python train.py --hop_length=160 --encoder_fused_qkv=true --encoder_positions="learned" --final_lr_fraction=0
Rows from block 2 of the encoder, named by matrix and row number. Each number is 128 + 32 x the weight over its row's rms, rounded and kept within 0 to 255. All counts start at 0. Numbers have three digits each. After the name is the row's rms in percent of the matrix's.
# fc2: MLP down (encoder.blocks.2.mlp.fc2.weight, 160x640), inputs 0-159
fc2.51 091:100109147124091157087164121175081147180088053114110134167197153120105072135099119140103163156127121153166220104143140117128086151103082155079112100148126146112126135090136140123095110156090117161148111118182148107186096116162114171093075135136088041147122129082132144134156078093116143103127150113091116118128162176159198134137119139180074159102138149098161162126120134110151129105149161112087118099102162174163199142131094198183132100154184099152172068108188089109121150145139118
fc2.52 093:146117130052096131131127132081098156079120151113137176145110174116194168151104104082112157187131085105141128141153130114153162160102129102133180112101109134118093155158184168119109145153147165124082130117103167188130140115095177097103130138163130121188161126094140168136084138099143112187100119127145144181177179116157158151113126110134129106196130128134135102102170103140050105112092087144193142139128104118105128135115220163142149150158122139071133143085068149157109151132124096
fc2.53 098:072109082114130130124113135157128146153146136113097128107108132097145167119195125173040120093107077096160125147113149116157144089096100147102174131131134061098117158135115057120146123099139107097120131061033113139135095097107153153102108089065094133077155069108081135145059090101086159144151139123159141141132095143109102112117104110111135157156130094105168110156129138115100119071132136090116133114109185134115095163127178114130083150066083086113180141143110150112122147159063131
fc2.54 111:171167154148143113114084153161111111115110166174106103135146165190095033107129146138186171167114149163113127150149137103165128140081181126158143141157156150138117152104108112121187185161188125183156129112135145138148144145216110134105145182052130165183097162165121140076139139143146115138108161133173116122134102105132163145152083167119105159134159130214112200043143105150139125177142142144114116153124141137112139163109114088101145169180144094123112116151100114139161117079180144
fc2.55 094:183181147150086102101198117140132105160089168120163133132098142079143062147131178159114087141134076128110135065142140165104114102121113128156138180127121136135115067121153115117105128121126128127162093148183104170116114152127182233063115104062118145178124099109133159144175153086119127092120131117143109126106081174097049113125091140171103144120149109164103156140126093058115163144174102122141116133119142176092124072159103121186179161140156210111072129173184068152128140095154163
fc2.56 103:115144106163178114111115115147189089124106089148168135102171113104090095106123144134180149129151110116176134104123148159072149108149120132074126114086096119104198130144161152153137204119147139110195129176167161148129118134192103158107117143127124132124091125163067098134113137116140138166093148147129102116087186111116146095110104116152092153110139123176102213130168129165094128145118134149107118133131090054174093105182177123119123089094075133118077141123142123141142151140122111
fc2.57 096:121122105216132155130172130043164108141134158120113159163120136165122088208117123123234112089107077207121140098160137132127172091079074145144095106114144150117155090194126117101096133137183165149149112129133118098154119121164150120090080128099133105099125127063147139161168148145066147174121070098103136154132142079118179109147103107147159141074222156168141174145135113139118134122107096205066085129149102146114101101151099082099105098176151148194126070069158072125101117133162091
fc2.58 102:111146135120058125110134113149206173140125101141192170117164131159197115070142135126158112113145129121155141096155152101151148099082126113141095185100129179157136125112176147131101170165098141100148161198081161137119132078114146164140103091188116098109164190110180131113158155130154139098120108154175157072113113123141127091124107095136160088144155149064179255127165110145070110157154127123134101140092107075117141132152206135115190167156127125142147104134168128032132122151181108
fc2.59 092:079143102084074090133109159173099136151135081149132076147117183151127114097059159080092103180165143108106111167190125097103147142130147160163236114137125109078144112085118127161196067126135104140119170127081156177144103142128170106151121097095092076111100162130092138091081127180112135141110110131120143104156134108137162107159170166142138200064121087160140028066126105129105132143146098115143122132148101219125138171148131120135160142080092087114105157151083161140133165147129108
fc2.60 094:108157108069022160093089110112088158163109121113105113114110151105176204141158126107125094150097088161094127080135120111135116117107118110131184087102123158156087126129119169121109132094167141130116124121126126092087144158117119051100171091167139139146152087247080106080147101112064110137087087122141149131136105126109124132096135074122144083191169127219145097100063091115066155095136156182134181142085126123115140166123089115111137129079144076126119148101125092134125061107034106
fc2.61 106:163132129119179119148108061039163141105119134150143159144140118199093108137133119097185199145158101115071191147158188144143105142094137150128124172134136109142111126126169122119128107151075094153123092119105155101132122148131138161172118141110125134171075151091157144127136155080114104128113129150133106155126141060130132128099132038110155126080141146096150169052118141124133168125093120150170099179090134109101125093109031079147136082147146151117165144087204123089151126162194177
fc2.62 106:048143128185099081126114068145160111130058120146102125085125168142071072087104138140152127151100068099113135152135173106145093127098156128138109112157122076113172146134119093104143129153108134075126133086160135159135125097123110135101129173043106102113089123069135140069094158140177076131121117127109095152176152098148175128080131164055104137069093161116137151112119145122096093138127134167082132091090149117113084143110090055088159135106096134153089118122139142079099136104140147
fc2.63 100:149143149162083145137186103096149116099137099140151153110174163131137076131144111139142121155147132111089087164130144143129142115176107116095185121128126168116106127106076092157184115132110129072087115147114097084076154135082150176103148159134095113126030158055132148114073120137123129153105119164133108084151146117120153135122126083104206139145055112043086089073134097137121075141176129115113111103071101135124161137070089114148147107127153105139159068111146097061132108135063136
fc2.64 108:122149147149100147139139105141139150161093120120083116122096113115093096151128128127101173152180104143142136118132143142178141121106151170124161092065154147131117126152105156193147143172127085099084078151157102164127126090138139119129156152067140156112105211064113171144128121117148115086184152193110150095138133143094154106147101098135123079128117151080137072000136097139095129112076131115131125138087122145143105122164166078113146154106121171102200114125115110092160118113085122
fc2.65 101:113119190160213129110067151126066111136118124182181107158127128133164190095093114179042165123115147080143080084129133141152094178141157141199166193159161107146087185112112136114102099123176140086126155150097122133162123122135080111155139131107135119096112046135157101067094125149086121108150165085127167158129116130162089133117125171135127144165184094165057068121122122085184113115097161158111152119119140178099197169144069081145095144125116088106093141109132111202107140120100200
fc2.66 108:087127099137116146118163108136110121125125103132121145152146161147140142112114164164148072163163082150108132146156141077152111139124141114138056098088137111156155151180147109130109154137098135144157111145175149137124107126224136111042137129106135130104128125043127168094203085190136139129138090082166131130142157133147119172167124068121158168116116095114096211226130155123149106152152100100149109134201150096131134093146163121160131082170109120203159167164112123120145118118113159
fc2.67 095:124104170126084119147133072142152088099128107151147178153083122102138094147170105137210162093125131157147164139103255165133118196116143129062110142165171130151111134126089088091123126146089153145055070063131140132121133160210114095117124097181100105139142133161146123117150139137142155131109089141166110157119089162080120107090147120157092108150124126169106160181073127062158147071117171131172147138038071128098115133171101091103140097124154177104125110157192135107101110173133122
fc2.68 094:092111146071055084135074097127131108120102143109087065083138159102131109146100116127031042161162112034133123143136100148123152129073150099115110144191138129122137151174116137126195163131116172145094129131148109183170136123195097170089142125058111090190114172106170101079098118142100164143164094117142109141140147145113064163168130147134165164191132140109157211101127143112085219065081186113197188216158119075122146158158159104156128178152101130175177139162178180119123151126203105
fc2.69 100:119160059135087132078171136182167148108109173164083138108139123156128235112099085117147126110105140142153144104137106137153181152102146127128149108115163084110113090163155170176140051130124146091161176108131151159130110088070150122202120114187154118136172071141108170151145167135081140146171141136093156126148103098123119096130131132196116104108081141119155156065159152087149165089111149089099094172158145064187177148143059132153132123173124122174109112121133137125116097147069177
fc2.70 100:170115099125156154121126142103099098130104200142103143107156143120159164167175179149108104092133113068084164202154116171125162106127104123170159119103150149112126135096111089112133147085143127148056104168092167125124097216082152164100106159156079120131205164120144100196089122175102098125125163080135118112109097085106154133097171121151115125138125072089150065215123164163159154101138170104131128154078071138138149090104108060159175082142106142095099146095107143170143131157000126
fc2.71 097:156132100069145125103114166140096116132106145131141057136154108107139064107130118161074169144174127110096189109139094164131102186091160150109082106123138093118087136162150096197130072124162117191171098197140186085127146194098111125132128132161102076114109161170158145119094157170134141202111136162121156155133117127107167126165133112087158140142099112185164082098100142119114130085124089114183157136208152087139109196121121134122156147128165163113092112118128155094125122123110138
fc2.72 099:201182133115214097022125120112140121113124130138132073091097134105103129092147185153132114136101115140126132157074182136210126148127133121109114071126136146089144145045148102060142120099071126109152134167126127114134092141099117174129169081086069056107085142142158171172056080079127139169122121079132089131090123077112127146105094118094122099159153129089107146217155182094152081155164096133127077153157154089083066103109075059180118100121160143142113071149134094134088103123200169
fc2.73 098:119071076086089195091161092158109154114153154142078137107142143098087151192098185128175064124139124190147144155060101182149144144093090089127152106164082140120090062137129145176132085103128140142118134066166118126092083127133105180177100142200114106098175074151137072130184064134107112101119152102160101116128135171126114179144175168117077141120173120121172108191129108153132131138104133186103123125148156211137149175065088087120108123124126076123084091072098171126090104120122167
fc2.74 090:166141105085096051110167156089140129124075148117176145153101132188103160141112171126112109142129163091046151133127145147163143114116160137180126124127102054126145165093138139116097128127138164091144119060159159145129170072121102180190159098109052124120128144170116075153086108152119105125078096080094141091152165196144150132093064106120135171137132193073159184194115134159143129092137154126130095105197142102160103132111130208087137145103096117155131137169137075196110117117115069
fc2.75 097:087134170087225200122087201105091094098138159166144160114155132150169193107072180187157117093141136128142167195113092147177109146125066129119130169132103092159100100157090103152119127094106085086120107094112221089172095149061134085117159137138124130151156119164134114137185064170173054097101122124100155089149078142121152139128137179150093122092087110151160164099115121091185146121109137130151170098079168163157123132105129121141108179119146116161103108104071196127151126120120166
fc2.76 114:128229104150057070097111121167162126126112127115195099135062115159102058066140140121103138114088053173131133129102042104102133105174147133153166121118085160131106131108099078089093144092139150099134144134169136127103151153157115134075120118007142066106087144106149188087091095101138091141132158112108093097106139073141140108132166155105073099069159171255181166119139128100121133142100121172102151122116125140129129109139220081065053170078130109139108125124115129095162114125105143
fc2.77 097:207152115095191166117105112110158157100141203134144089113170123175096116143114137123152102091101121065137098147134133143104111124179117085130125175166111169128127143122111136107105108166107166096144084105068094190138142127099115152159142064150127109123118190083151101146129178073138124198170077105117110098108098124123154167122105105152096138130127163080084106193148121124142137131145133108134182163109163130155196154155153126123106112145128056096154151146126106138176184144192120
fc2.78 096:101073144154168155105102165178149144085149127180128093067063133121099123116145153128200105171102053077126143138099097136121069161132107091146145083139059121128139113150192106106136126110107142109097159128149142077162078136111065142193128106170113161116137165118090103129125134137104146140152118072114083156097115121146074118124092155081157144228067169085140183085089156122153097125124102112171129146215122165150177075115118069146143114089127115179125115143140106125125102116154132
fc2.79 093:177116150084167131107132102085138154141122169102133112192109112149168164105132094142125124120117181156058106179187143134115090145142093117125184135144121125123126122173092143116123136206117127140117119121139079160177142062174158130118164078084111105146113190166118173179144124066121098117116104160157120092149128120109164141136139091140124113130118130136113070104103190135142109137121140165139138098142087098109175116117175073147098253090162095144145153145139108123099135115080105
fc2.80 109:136108166154189141128136115124069121121173132098070166110128124105110137149136137106151131107170139195140148107105116125132138132149185144152145154164142109111167157191145120091149146106155129098096166141101159153162133153113114102109133101208090041096169110135155119134201163185093134121073108155117152139176129136124137165112152132142126123138187156140170062194134146089126170119095122171172162093156097109122140074144156195107120143156107137108135131128163180119074139146065105
fc2.81 100:168148117136090118157077139122116098113120117104134113091144130147144044119101128135107144130151062155128095138108199120128110140188100157127177130144098162114122158154043085175104161067078139103093132148129150142179133125193193095113127105128139127054094135138179164106140110077106192117144097112129126104128131158136142167129163094119130091201141113209082094255120153097107135089113110190105159076148107136140140143167119154165158132101116114117099181118119112104134110114064133
fc2.82 104:191135101100125074087154109101169117122143097121123057121168138134116141126137118134153095107131105131133147181099105131137128122091130125118106091149037136145133104093131134148154119123124115099098103173127081170109135107138141133094186155051148172155159145114154117149108126081121124108103145099129121141130148103154158166130112133179093082103157099156156138119121151108125163149141157168130111178127073135062127103123140170154156099132164147166147096131098084081121081120072160
fc2.83 098:138140154094065117147068132184069118107150157147067178164142096154183185119114108131071192082126122158103139116136193123083161082152200124205189164095170136135141119172123137178076107141151152146137099119110146176111140089128128113138090093107117165175121137078130131116238137090123162172131076153136170078075109126125110155094169187129123139154111124152138141115110098131172125107145153149130122072069127154138168126138175188142108149156140099164140116146125152144180169076146139
fc2.84 100:178179130119255127135097154118099151101147080143141119165150123174156141094131159134143164147102182219108089059132170122125150101132158145145125111156131116152102140097072140154117056078115139177042104076097079234129077093134126157097144130139128165103117082189116101094176121140107102125147124164094147137063150114149136103126131097081133164114148132152114061092129117120133175127171170134139156108190120140144151120156088086144076209089130143106060105150116138146078097120081136
fc2.85 100:122049159086154111126130099113115085134138163100173101108114148141158142165174189127097152158154149068121132127176132120148146139164148154134126157169169163133171144120119128098148144123093167089163107082081108139207110139096150116147097179098149124180123124079158099174087137132152117108144218145141112103167131128127136055130112125128152147098113115051067102142104167115149186171117112079088115154067149130096131148130153124138112067133149173103154161139100117102160095165178100
fc2.86 103:149098156081071122136183119105046112139156147155134122201156138122125115113145138110047160092142093091091121141104085157170140138118146114145127144133154095104104115124144137089113168115154180143158131124092140121147141108137113159101112158153119000143165131169125152131087084088124164089172135147174145161090159123120146177082110124130144135204152103210134066157092146155095168126081125053099115135081095139133129136154117088145103159112121106106197169143041134095104161113150154
fc2.87 106:105143137091118132039093144116112144115116153147082102147105088084166145082136082086127075120107125091136110133121082054100133173101136106083117146153112154089147163094137125112111117089064129097164158112144113184143099091113076144118132101156094119129078097121151107128091155125157060186130116110110171152149118142139091163125081127117105093130052135103165173110147137116093132127054120084132151176141063081143135176134100135136118084054104117119102121114103084127152104121174103
fc2.88 099:142185162128081121134179167114156110105102134134120110209093123130093130140147108153106129110149126136108087099178206098163153135146171136165164123162149146149175183122172094124124124154161140190138142158085119121153143093105255108102193117096149169138132118053155115100102144160149129145151140136140186087128136171110138121136150115169145106107164077127109152211162174168104089131145106128175130162081178148109148095088129184177169144108135123177181161121113152122163107172120146
fc2.89 098:188128157126194106137089187146169131194138135168197132102097134161124114178128149127160145089079145151135079207149177143113119099164147126077132127148145131130161165158140057123096145191093120114093139060102140167122176155100149134096135172106134131167180178159137126132157136079123093139179116122123128099126096111143105127098167134130089100125128159141114098057142167096175116153166099124130106148078146096179159157121187119113127119138108157136109148168098114149121149158148169
fc2.90 097:128116076131159170087062100115181162132107128122134184132088123143159145131133172114168168107107205066111124147122095127127162146141158177168059168147077162162163076109095134075155089068165166146167165163093135125161123128165139098077137189131143090122246163161122131111154131109092114132141158118095148111145186172116125138106114080160084128099108085142142202185079099142066163124088136115094178131143090056138114119118186131166091160110157066130122143181114151059130138157179148
fc2.91 092:134097119112076136166090180101094155106144126138126107084152079135141167111109122125064125187138099145143177091121095089121194129162129138132153137117125174167083130124180159146151054136140097149130104137133188147097113122132102165173099055107129102131097136105160084122141096150104105148141170187068117112131084156146123091139077132123105147217186119132203072046167119130104140104144101134141087102136129101178114119091131111100120113163163146102132157129101113088072095127102159
fc2.92 106:157062124102152100138165157163119089137144075088097119091097134181114167097105108162154106151136118124099120063160169142134091152066081134106133087086169110135159077161121089099099151053118124094096075106165100122129074155161086124096090107116120114131151107155107141154127154102170130104137103110142162157115071127118173093095078130134099091074119116129090133174109124125159046116126109148136037115188106122106146094110016148106119088088116134188149092056098101161120112103075107
fc2.93 108:123175206153129122159103125156117131154147153166143142147189172163120120133107145121145119091155135126116117122132133175102068146125149147130159137132139125117161153168206126168144135183106165143099146119153146095117128214117133140168136158145109149140161157181175135152143166139108095123096125130117146159113159139126127130154071096140175138158094100153146151096145140114099120128131066140111123100196145158181125134119119158179144103143112180161144145149120138193156111132134142
fc2.94 096:107139163202101162047109096117138149119102052121127179125115149104088101124088085112144087143182119109141139124103147170102136166063195083118120097157109119141086091131122159167141087145107140075164089142166108102171143107151160137066168078147129137094139108131103174109147132137142180093105077166139162119139148155110169122118088155168072119104116124078143126199120148124109067136151115155174147113113087173108121134113158168118098121075130113140124136058174135080107107121104155
fc2.95 103:138156120107132097089130121168183099138150130104138132075122090098124068131173125136200135068108111186120128130101157126132111102168113121191075127154120117114141108123154183106134154143171071165149148192093113053138162140168179168136127093074121144116164124048074170106093127162100109116099144067127127124165168109148158150115157130126180113079152144130100190225136157120118096151166088165114063115108144125106124103161164148127137118129122139156149124113215162124085157113088163
fc2.96 104:133227100150094128119093114136145153136179102127101104186106158174161117101073150107079112145133193202110135120099123114144089115163154142155089147138135100087163160120135147111125118135124114136113144091073109101238154103109176142177140070132137185150147159208114116165097131153112126158188120141157172099108089121156139118112151100139122134079104087162098136108105128155114104092143162149053170126146137113174129142146126200128121208125157147129158138148134109131096143138154163
fc2.97 096:107150154168083126114169145164127099129145142148086135128102118162139128131131130096145128133138160202046143112137175105147070113157156099130132048136121157154050150132094125103152114185127095140084155099128137074104157083166144148185178120189086141100181174104079087172098087139155156119145156125133137154136149119152204108143128162133127155125097135114133137255150154126149143145078153052147096148098168123216127138176174156144165125078073116096121098091137172142142166172102190
fc2.98 102:157118120162161087075147140118160123114119110110173174094133120153121168161150121125158145125113144125093154134143118152161083165132112156123096157098086168126106134126077103112135135120189114183048153123166129118109093151129170127169171090108151077144150163166134089159187147076161127134078126108150139083133117104140115145151117120134181091096105107128150195047162098172152118127104208164162101132178077092121138118153158087133184181098122131147049125133139120133111121132205178
fc2.99 100:069185148104167111134074148145108109156158142136101155100137118125108131104168110113119149102152114092112119085151111111142141138148118153093188128076140133152103145129134166123074147121128154152118138092104124092134149129099164090172156147144141045133109110099128042157145119182159147120138159113130112142145129210118143109123140061143140136133151158119162168111131125115116133153067113096128171108146167114191100120153138138146160189114125176128115156133073124106144079115093100
fc2.100 099:177175111203189093087134109203149101140134102091183162141112144137172145124095180153146093106141114105158136132086157133110150103088107162100171098135114130110103068170145147125135149117154102219162143129111125105167129110160145145067114097019107097205170180231133112185100077131167177153078185174122113136092116133129170140150157081095110131066151129255145091180160132151208112136088125164115148118146093120168105094119155155125121145134093151110119126122108100170065121134134100
fc2.101 097:081125156132118096213192137119120107159181146092149148112100137119111155103087138117078131129137111179150128118138156122115157115173162108072173116127112160154113106135127115151156102179142048166106098123136127112135094110112086132161163152153124104142133167161150184075080111185105099134093140104146176153084140126123181153109178158074130169105125151076052169014161143178170105091156114101107122165114135127149058173114110046125118097117185121135196131140098215141179083133114133
fc2.102 103:075079130058151143109100134061088129131079125136086153100124104140054129124098109094107114102115067122085114088099059112151100131129143145107164135148099142146079091161096135127112083076122142123109197125141112132156060114176175133055168143088144134228159097096096126159089137078113115090127111112139104117115136138180078139155105144171114101129087130083166124204149135173123134134122142123129145136117105126120116117150030151126131114081170115106129170143118095129122138164142091
fc2.103 092:159140187133177142131110097122165162079154148118127148137189175156117155148141172130109133145157100133142077126105143117125178146129127126064127163175101111079137121187092134127092130136099138149153110097132149108114158154120159126148191131126157153184166129095157136169137169130092159116109077110144116128109089133098167165114170140155108137132148103084113135156123171131085123142136136115159151166148117121160150162135146119133120114122137138166084082111214112135158136109184090
fc2.104 108:119132169123136215095161195096133132124138116155156223214147152125158183175098134111128129176123217127167104133155162158134092111115099134139116132161170098111128142154147130087136162126115110176149118109115136130153086151153142119191145118142080183145198148094164116116143107134097137194122120080154163143105091145158134123137115157123157133140187093081147107174136125199156083113157112096111157117170161150147085138131081094120131153178097169134164164099096166156117185173164115
fc2.105 090:159081101210179180118133087085113195131115131155170154059095136121126089191098141116125112156095166141155131093152115125098107108107129160104202110078107141124149111140050132098127155148092133110147137097125135123124167139162168132109072146106078147134111161078098125074172099056100134159120131147130101158126140123171075131120074101096099090108140166243140085064124123110139047127130117131115145078118077091093109115088128114090093101126110135143114094085121143184119137148152120
fc2.106 095:202179159152183115119120145130130154084200101156166105168120138181093189127132132142171148116124146169136072093150124136091142133135136122130182168109160090128101133132143117105124172113136081122131108182182121144176122172137124114175119136141041144158144125124108099128144108100130162147141141128147164138131086098115154255095114170124110074118152138194147106142102104135157075166148133109136145113131175126176099147111130139150191105167123136136146136072116113084109096093197115
fc2.107 096:125114123200162074101144153113190097091076118163138118152116146118152121114140086159130077141142080190108111139109164154129115115132126106190109137149142144132091159160159108174132166109099115143141092121118114147133138157157125159051143141111112137167093130090112120104099126111113159129090169165145144177147119122160136112122134064093149105111108127196160127020076112148078100100160117106084128128140115158107138167134173021106133129083126083119159144148096099115148146179116137
fc2.108 111:150146066153102111136121113161114111171154114105113059074140113123093087139110106119135152160152106130209136113123176088123074109096087138099112119156140131101102178119127148116164158108088137100160126159097156077089141139124104160106111138072113117096115108093107090106070171068195074191170115098095137166193049137111125113069118108085121116153098141078088162174113137116069129099144134137106101146100117116104105107123207131162114115153107144139088103135161067093104049108158138
fc2.109 096:138191158119097109126143174130132129135169156110130047155169157132132068124106149147074169129160114097127103103154125155141132127126137142070144166108202120070058072109151089125128143113144128210126116169137123124175113175144113092108137137089124106171115142077145123092084114103169141146135141150136118101160100116140110140165147129158145161082123184158108118078111151156067140140124109100125131109138159146173143142132179121149117126077156109113163119098113129165103154160140123
fc2.110 098:039081063073056079158118140156167151108161103102101121156138127065066068072156145142129115164141056138121157072140080087159096143086143159163115126145160083077149108130139153131125104146154189161088165135132089123189104099129115158150101115154108168100126137096125154116104106148108127183146105101139083075176143149125115144149151144154161160074103173151124151146088132124162122133133165115127163151100115110068170147110047118083128072135140131114144124123090110155092080095181163
fc2.111 108:143129140138082138151037103159143131163070117100107073130159176090101042109158171125000135162138105097124093122117143179159084133159139127157049192127106136143058128085150141207119133151107149071125109140112158147130130117141160106091130142155147206191087200145125154097093160135116113083186114153142088092098147151103136139137138119136121079194125133104123169025172109119115191122115116163106119127080124147161171128119150071123125140145117067120146156177067082138087122156098119
fc2.112 105:116092102153173097131182141103134092115128140122121100126152095088169106158113123130071140084094116194124161134095092140065094141118155128155042151134111089104127135089117129153146154140095138158180124096116095160131096107114142158048126123066137077073087114173127126160145129102115090104114131144095130166070097095090154121135144135116144085148109147109161253253117079139118117090123118152131100156104064151111134111144116165145135179102167129065121107141168126165148108108092096
fc2.113 096:182192135106130103116111144148067097144163111122141130137154149173137214068119117128092166197127144141172141098180094116153143133113133180090216165142135124137099128081162160166105072166136106122104123108094087171134135114111093175195086155087143109141160111155133169123106148119120116139163110140124118115129121137137211152110142176108074136107145138159122142129130154162102115113142129111123156121079159122146135144159126151135125156145213188129129165100161189170118132177163128
fc2.114 105:107057126149083067196124158145196113148124144068088113113183135102127008139119084101174124152119129150052123104088152108106087130131117146122107126111123109130177113190103162136120096168136148175170116093139108098152157139118165115061125150086151074124128115093132185074125154073125115121145088109154109148143149111123051103147139134137110116177108105100130188115141095154086156105089128190119129131100127162081143130130120133135095060133107171128167118144167133161141118065146055
fc2.115 093:109112113115157112095203135142146110084139171115139145153105068146103086142178104105200169129116111128124207121069126120144174142057102126162086220141103163123158137115152119152120186139109137099151189110136060125135105098142188112157125092119128167111118132053116117115122124127144095102192105100105109167135127116134096097147127140114158148213094146095164184073145165127087137145140162108167072142118205117166130141157172153179111117139125151084130116128204111152153112126198168
fc2.116 095:157170204111128114126146127140110150169150120117146143140153148175131145155123183133204140135119173189106138212108123122115134147104160130153121025121159185141129134111167146059103155114191092116080128208140128098172148140155108117170104171158081120158135138191145125182158106128095112180132151092150092141148126135140149108166198128109142134071107083172130139146119148104120121102179138126137123120118105157157142132104157140200120174180087142147119128104156155150079136201091132
fc2.117 117:148135089141129142154134088080084132081093133139102095106078119123105049133126137123167071107142090139088120089148140117127122135157168088091061129113118108163186152119094128113126095120119153079116076106118097142138129115029118170092124075074118172129087119173106159097098142130125074172156133141090112105134130135092147134131132173104115047079091134078101133018090126106093119117091104145134114134107093063086113115097170103124132096151116103105103186150146102146101160132126102
fc2.118 096:107164138148180130161141157155179128113121158144124200150140140095176079176120115118161156137141170122083140195124126144117099124122096165169119171058135135125169140092170086148109130079157098056202140132054135153087137127164158128120128081103172131087140134148156087145155115058125195111094110113127139149108127080132126114104074138111104092077175099141118207218118131166122121119121110113155182151170139085097133093122104124080107131080143147120080156082090100157140136177098135
fc2.119 090:098211103130059092156161070163100106136144161135142137137061107119125148136161108200160104092154169137105119159125062112149111153149137104168205113140059102079095112147165178114097141124162125148108125138099109121135147191101217112146099113133140112143150140161029092111215134123169114109111152126133145163144117117144097084074096119135127079163170127220136122054137145103122137149121146184164169120120053118120083164111136137149191131171150083163087126113129145139149150166144125
fc2.120 102:110138157115165140070094167130146119147145113094125149182119135149124202109137166118115122184095163154181137101117022140102118135133104133163111108108131116173156107088119126166120119168096140148163179123091174132168141145148165151176157137117141167147149163076123109131067128164078149114144088116118152114174120174151116148124158124156136166152129166121145187048151168144171149134133117129127129119137151123131079187144048127170089111133132204166158138124132116139180098085146149
fc2.121 095:174203153167137124084132165178110069139124139137133175158182126163184138130140137105162089152134211166103159140094191149088136131083106120104125108152093120147170144141161097121129125093139137098117156145099123087112119096148119100124102149172161086168182118118148120203226088182120115120125135152113145161131140128097146134100192076072129122181167167255123103172156084118118139138091123129101175076145080118152196112115085132109116099160117076112135138095067165114154135191100094
fc2.122 098:127090124120063093151183140141145125140074112149108152109106121123133060128123125141066127138151142107101106131132149093135158149138121107154141178176162052152114215137152160187098155120133134145174088123071139100160126125134115121057149050143141137106130127110101075116128105133126166119082154140145151131133138150120075152104129132154162122078114047051131200156087135177142126171115170095148122115068129094142116112201122087107118034138176153151133166155156143106131187149164136
fc2.123 103:102128137123136063144101141094206115117162122132147136143136123113142168128131116137116157214112237162129110179211089109131134132127129154173148105116067085127058157080141098169158134197128097158130116104123197126149153126046154174136107119106138054167166069165160101127163130152120116102114143117125157134112108153118102109114152091155115133127095083106141135044075105097171186147134180120132148144099158168137125145148182136151094162177106103154059163189173157117093153121175121
fc2.124 096:099144176076098130141108140165067116141123100147174128062146138188153145077122140157076167117176150177121086087161117105164129142091155156120131135106170130146124154109126135103095085099146098115099070155109092134090160138130159085150211114111122055149169064146149143076106134121125120125144184130087099103105130092165146136180114108114115124107134134148091087064134125115157100159098132097175073164111152086134099090141094122123140179085125174184141100146123117106133179111116153
fc2.125 095:132116148159192152137112127176151129151137133130113105162128178107105158118079086149091101124149113094113077112134088155092100146176113091132087144142103140157122193150138123090144086137139152159081117147113121084138147130143124140163164097127108141117147156217169158096122114128120108139108145117187135164092100163209180139190100148098173106205121102090123087022151126157174138165141197126140130126119184148132161131175126057165115066160127185144186150153134121186141140185195174
fc2.126 102:118141109090162082140075106131019152137123137106111180168118154196116142122120125108078071119131105149136120129131082133169148114163131075132155131133096142113159138068143131111141130097137128135059127127161139125125133054058158140198137075172122193162150127188144059170136122110178088149169158127089144129107137125139106121062115080144139077177116170161171042043134137078166117144115119086145149133074132124144166145134127133170136137144153140079090158173163096119072119136151091
fc2.127 101:188154105152119170142134128122100157116135112104066099189128130168162136174085121196103151141147130152156103104097126149167072133110067122114151130152121063117125129126100136128100095164143152142138082070120061097182135086088128104052101116132135105090089099116090111120135159073127159122115136142107126174044092145112131171151113133157103139136109145062131111106116119122125119145157182164130133131201099123116130149081139108115077145134082156150091128102056091165100082118112117
fc2.128 100:030082134111071137107121135125068145133113078134135107121161110140118159128144117175124032133069141115141117128123083164081105120115079133128077081130137143162091102158155127100184104160107119113069164105123083125148128111132184101147095100182125133108168143137133094094062091135153100075113120089148147150103128091120147134133148108105108121253116114023113042168139130144074099133129133144073088148169130128111126082127155108068148060120128123076139085085106134129111114131120138
fc2.129 105:150131182164170114119144165101134141127107160194168064147143135140115116107101129138202176110120205127195144137174144093152122119115095138153167091167105128136124084192173113141133096178140166104116134147117114173109109129068110149142161136177119169136138156161159152150152128169072205114155112096142110117139133149097120148198151174079144146150108122099132124146131073121191132144075127146134168110178149119139129168174142139078105148108124118111146119139210139225109150142117090
fc2.130 100:097096141147136156175164137144094116160133121132165198134105178145178138124121127170198126127116088125183136101123142151124178170143130124153184108084127131127204098108110092164129159146182134158089086085142077084154145142102137080177150210202148114101149114147195141126167162155116118150082200143082133174126094159072106148118200150178114173085170142122117054125159121126158123129166130096098129174131124130110108158148148176117157120150137154177128125118165111137142143097074111
fc2.131 095:169129085131143153109161120134157138140116129164120084109110141131157140149128072107198132157151050135110103157134101146086114166112151123146162132122103119159148138095119121113133165109104130083138121179137115133168155097109124103129165135089168126183137148129151178141111156054194075105125158140147121093132187173123120090106083106131149116031114086165133201047093090109142118161055114129101156160090150187133125168125048153137105087129099189121150119124148166162129157138126132
fc2.132 100:088137173119052148180159125148099112110102101198199120103153114115124112199137143141090145107111085156042126111137136173177108140133134120156147140100129134123133175089094144134157133137104155119100151141087166181120123159143122212154142117159122164137158104103188120104105075076128195136077148107114115109114161124154148110155096133130151143207155127139114170033087190137134149150130088149177134163101124166179124122138087149153132091117060151177164119142122117146164131133111141
fc2.133 098:104093088161115149106030099082109086120150110106063109138106117131089173109128129117104118133171061111133139049068171115149190123074121140132117205161101180109096119137109167159105102162101125096158137127111118104093148094137052065162127108125108144152138061198123069111090111145110115095096122109120149142168158140092116148107108106092118123202130169166127094139125079106152101160097167107137152148149127132093062142122138100165121104089123118089043103094084103145137113101114126
fc2.134 113:130093121124117110118116106086069103137165140162102129105164096138111144098156088100061059112131056117149120048151083118160111123105110180133155132157159123117103095139104101122108106121113114145068132140150113075102142103118145081131123098121051116129116068104108174143143107087145106105091105062097148061148131110119115144138147127104087113096111108039113000206084151134145135102092149175117123094081074150092113104092083092112119086143104117150092126096072120129130128176029144
fc2.135 099:170140139164180144167149114087110102062135101158155113130142145151158149165141144077176088154140130081141106077087169085136180132071092075091082097118093169129151196085163156157124133165061094109076167186143105117138134157183153098174180164224117106130138158153094148150144154026118127177104103191124125149145124085138175173127055128098152141175115139098124076124112161158117124164167119107189179130154108103110162135189037118168191127173113129139121097079048091151129143135148167
fc2.136 105:129119091151097120119168148141184099175138151134079199129112134145154144159128114139226115157165170139100158136098098104136084142139168134128066164114123110119176157116122114134095178088171092140156123105164127140074128147155153130080126092180124174121219187149094111151159152148166124147100130192110129149184152144106125137150187140161105164095090120187206175094118151108114130117111147136150114115170152154101145070135173183146140154139136127126181122121155142100162156162151131